Weights of a small image classifier.
Model: 3.79M parameters, 64-pixel images, norm layernorm_no_bias, activation gelu, patch size [8, 8], layers 14, width 160.
Training: batches of 128, held-out accuracy 91%.
Data: trained on rendered rooms with furniture, 20.7 epochs.
Rows from block 8 of a small image classifier, named by matrix and row number. Rows with one number belong to one neuron. Each number is 128 + 24 x the weight over its row's rms, rounded and kept within 0 to 255. All counts start at 0. Numbers have three digits each.
After each neuron's rows are labels from the 100 images, of 14976, where the neuron reaches its highest value: "colour at peak" is the nearest of a few named colours to the mean colour under the peak; "strongest on" is what is common among them. Only what is clearly more common there than usual is listed. The data: rendered rooms with furniture.
# fc1: MLP up (model.blocks.8.mlp.fc1.weight, 480x160), inputs 80-159
# fc2: MLP down (model.blocks.8.mlp.fc2.weight, 160x480, transposed), outputs 80-159

fc1.443:142143140124093146138104127124155149123111134077131176097082143186132114135120155116122086131042135133152117114119129062102103133126121165128121167142096120138175179159137181134130100119108146123119122135130135130177160091166116124122119147
fc2.443:083102098132126138105147143147093132107184147111117116113101152121168097129130140089143142111108149147173122165120104110160157155118121096099134092135143122100132099143145150142132163130141159138084117147135089120154174116097085110135160144
colour at peak: brown
strongest on: count: four; table; sofa; arch

fc1.195:151152108111133129158098101145108128120137112130124122078141107123115146131098147142087105105139128141127157150144141147143120109161117129111095135142170138080102067144114109149119129149142117085123171125112144101121140146147085152171133108
fc2.195:139134088163138100150099109139140119139114123111104062100136106154134084117155161103116083120066114140137129085094128136131108120119198140123136121176173110140157113135144184137090148113136112107135136143129101109111107105146137097120143119
colour at peak: grey
strongest on: floor: furry; largest object: ladder

fc1.459:142103144135103115114133106120124143144101142144109148060176087154114048163104103142094144068164149108149123158117093118128187111148123117129162153172128126141128097123154132138116110159107139127167102124112111150138170133130142117117146132
fc2.459:139121075127111098135138150138170135067176127135142136119118097139134169098173132127111116127108114146100116144165126124156160156152113152123124136172108129107137106095105106132129148139146077131151110107141094155145110118114111120148119122
colour at peak: black
strongest on: count: zero; floor: studded

fc1.87:121105120153087117133092107118107133170113134102148144107115121134147118119093115104133105096177133134133126131119108122096147128110106148126158113159112154097146134122092034189113139123126099139146115143133129103128109147098147123149131127
fc2.87:114130133177125129109113112158126103128116095108140148143088130106137137157125157150126123104139164108129127144100130103133089087148134120120122168117095135127183110154104097159113132118120109142086128169109134135140147122141124116140131127
colour at peak: black
strongest on: umbrella; floor: cloudy

fc1.8:123117102149125163140127092144106141118143137143069146095141111160164116106106095112114118129121133126103085121099136140147126106116129123140118132108119152138126147122085140133098147168155111137064155081151125100116105172140168169131146108
fc2.8:145107138181141124121129126175141109130118088134107115107144117145154123136155136135085138128142144145117131149139153127113110130116149199099104122079134110136162144121100154112157161107097121106129097081129084126126094149157134108118120138
colour at peak: black
strongest on: count: one

fc1.94:163126143119122137099144120095132140124093131187136157126119155141143122162138115172123103131111140106102125108122127128128102091147127124137121137189068151131133091127129110177168089134146143145117123141127137122105144149147103099127151083
fc2.94:140158119156148125129142133126082105133090176090147096154130169105157109153118128173130131120123128097119164135095154111129176114093095131105130093152079089136110179136120160123143100154122141131147129136134135138125137129154150163153102146
colour at peak: brown
strongest on: table; count: two; largest object: table

fc1.237:150158107149113158101105119138117056158066135167138118139114152122094122131123124094100154127124143182136105156150121152148165139087137114133149169094151114117151140105127065129161106112121161115108158158108139119158127101114096128126132138
fc2.237:127129104141143106111129132137138113126093155108114134103064150141135097159148110104109130161112179130118138127101148184110118115127146144117143181124107138126157143114123115121161111099146125152138166102150113108163085077111143121124115136
colour at peak: black
strongest on: trophy; largest object: trophy

fc1.464:097144151112130090158158124175120132097098115170115161109128164169116111112139130148131162103125112164073120079103154094182105102150120143169115123137100124108124118138156147129143106127151110141126172103159172160157100137158107109114159107
fc2.464:137157128086119110104118130111097082128183174131121140123123145145123090138136109164091137144146135162114088156137148136129115116103152135137162100129096116114129152100120155102135157141148155078136129086152139130143138141102101097116126089
colour at peak: brown
strongest on: table; largest object: table; count: one

fc1.276:116126123171085111108108103070165121139132126117175146128149084157151129046170096139161125129186118127118122129126121157120124141145159135136129110068149093130094135148107137095128172081119177129128110140119121106109141165092126144170103144
fc2.276:121096150118152107126140123103127095129134114108100104107148136174120166128096141139092140166119147102079131140160115141096128099146099098137114088177165151137128125141109105092174119143091148107116096160092121093166128085137146164142116144
colour at peak: black
strongest on: count: zero

fc1.401:107152130119111117140140124148109155091118154147133154128129138160124054102096113126135112110130087111120114160087105153128129154146132128176146098112109086165145110146133143119117119095088087142123148092137119191144098160122139121117156118
fc2.401:133115073117159131164115140137142148105178103116120120119150106141149134121167089171141094138163129113107168087109177109130185146105150145111156102119103116115153137105117141137111116132171130119142094125141133119103158082136142107151099116
colour at peak: black
strongest on: dog; largest object: dog

fc1.369:103142153157139139168111141112082098133141162101122159125142116144134066101059154137173094132131118145161140134156093139115139127149119063089109132129185151120121112119118118123104134103117119107131115164100161142117115113118119116120174115
fc2.369:145130159127141141114147147210109152169152141119142126130117098127105159098127157093117138120170122122116112096161152091132166155143148093142075083136157104112135154148105106120121116165104132098125117096131115134156121121134127141152105139
colour at peak: black
strongest on: sofa; largest object: sofa

fc1.117:100186155138116152101159140171113145084107123117137166147110132082092109126134138143117154136160161123112153152103096073114125122124125148122122118096129128136138122103102127157170110149118122148094189153139134090146153105150102139114104153
fc2.117:140147170166161128147081141152144109121101137078131155109130090126090126071160072180107123107184161121143106110086088111149126117088171113138118132119135126121137126150137125114139153106115103146099138126121135151123115150149109114137130123
colour at peak: black
strongest on: flower; largest object: flower

fc1.264:154131159115112137138056125125103095141135158073123142125136138117116101086093150125140101169101166116168135164165120135142089144114118162096137096150148131102126167142143139170132155128120121144098117133148138159123179109154146126142116130
fc2.264:131150109165150131110111116121116151137184147153119067092105123125169180093139146097142118105150108123160125100142125179144145139158115152120129071135112139116118078127100143120079167133152118079131115128109125146132124124130154144124104124
colour at peak: brown
strongest on: ladder; largest object: ladder; count: three

fc1.392:112117129137115086146130070100156121145170121102154170131140086134084086150119134125135131130165111113146136139114121095122094130165135142141147091163117138088093094094114181113108113160130142101139134103163116120166146111125156119139128165
fc2.392:117203151125132145124182144149125144132147148100136132107079131158112114120105138182135097124131112110119133139161120143129184136160163109134088130125109098084139130102086135131147135134113090144175141142124163134128059148095132129162119134
colour at peak: black
strongest on: count: two; flower; ladder

fc1.200:101136153117137154118129126127124107118105112131121119118142123154110106142139138132102164111133141139152120175127108118106130114066129158138154171154128167151137131117108080104142141091126103119101177112095127142130133098134053166159120174
fc2.200:134120147126130142116146141127128094121108154128125089109131125099135059142160081145131152142127175138118090138135124121133123146145135142098119147160095136145127136117132127109144112114141107127102158134148137151127140095130167092105099096
colour at peak: black
strongest on: arch; largest object: arch

fc1.223:181150094091130114160109140080134131091152121122076143165122133129140142090108082110108133093134135193144127120156141139132143121153105145142126160105125155141109078115126110077139137101151109116134143148116096150079123118098109145126129109
fc2.223:145118141109152138114079116121142128125138125185109183136114105113137142141089103106096117107151110151129178182108108125098138127124135095132129149125108145118112170136151101152154116143174127123155096159100183139120155111129144116182153094
colour at peak: black
strongest on: sofa; barrel; largest object: sofa; largest object: barrel

fc1.224:125117139101127109132189109143076090125104093173110146184131137150114126131115112118138154095116128153131144153081085123125171120080129137163113174132129135098160123157129134117144116145139085150103148113154115129110112130105092120130126116
fc2.224:146137150139136103078136129177140132115151156140091143128120169120132133167141140149117136160153138154088081146122163164143118153180131128136132095099104124117111177106134137124137163150111138171147156126132100060146131099121122144109132098
colour at peak: black
strongest on: floor: dotted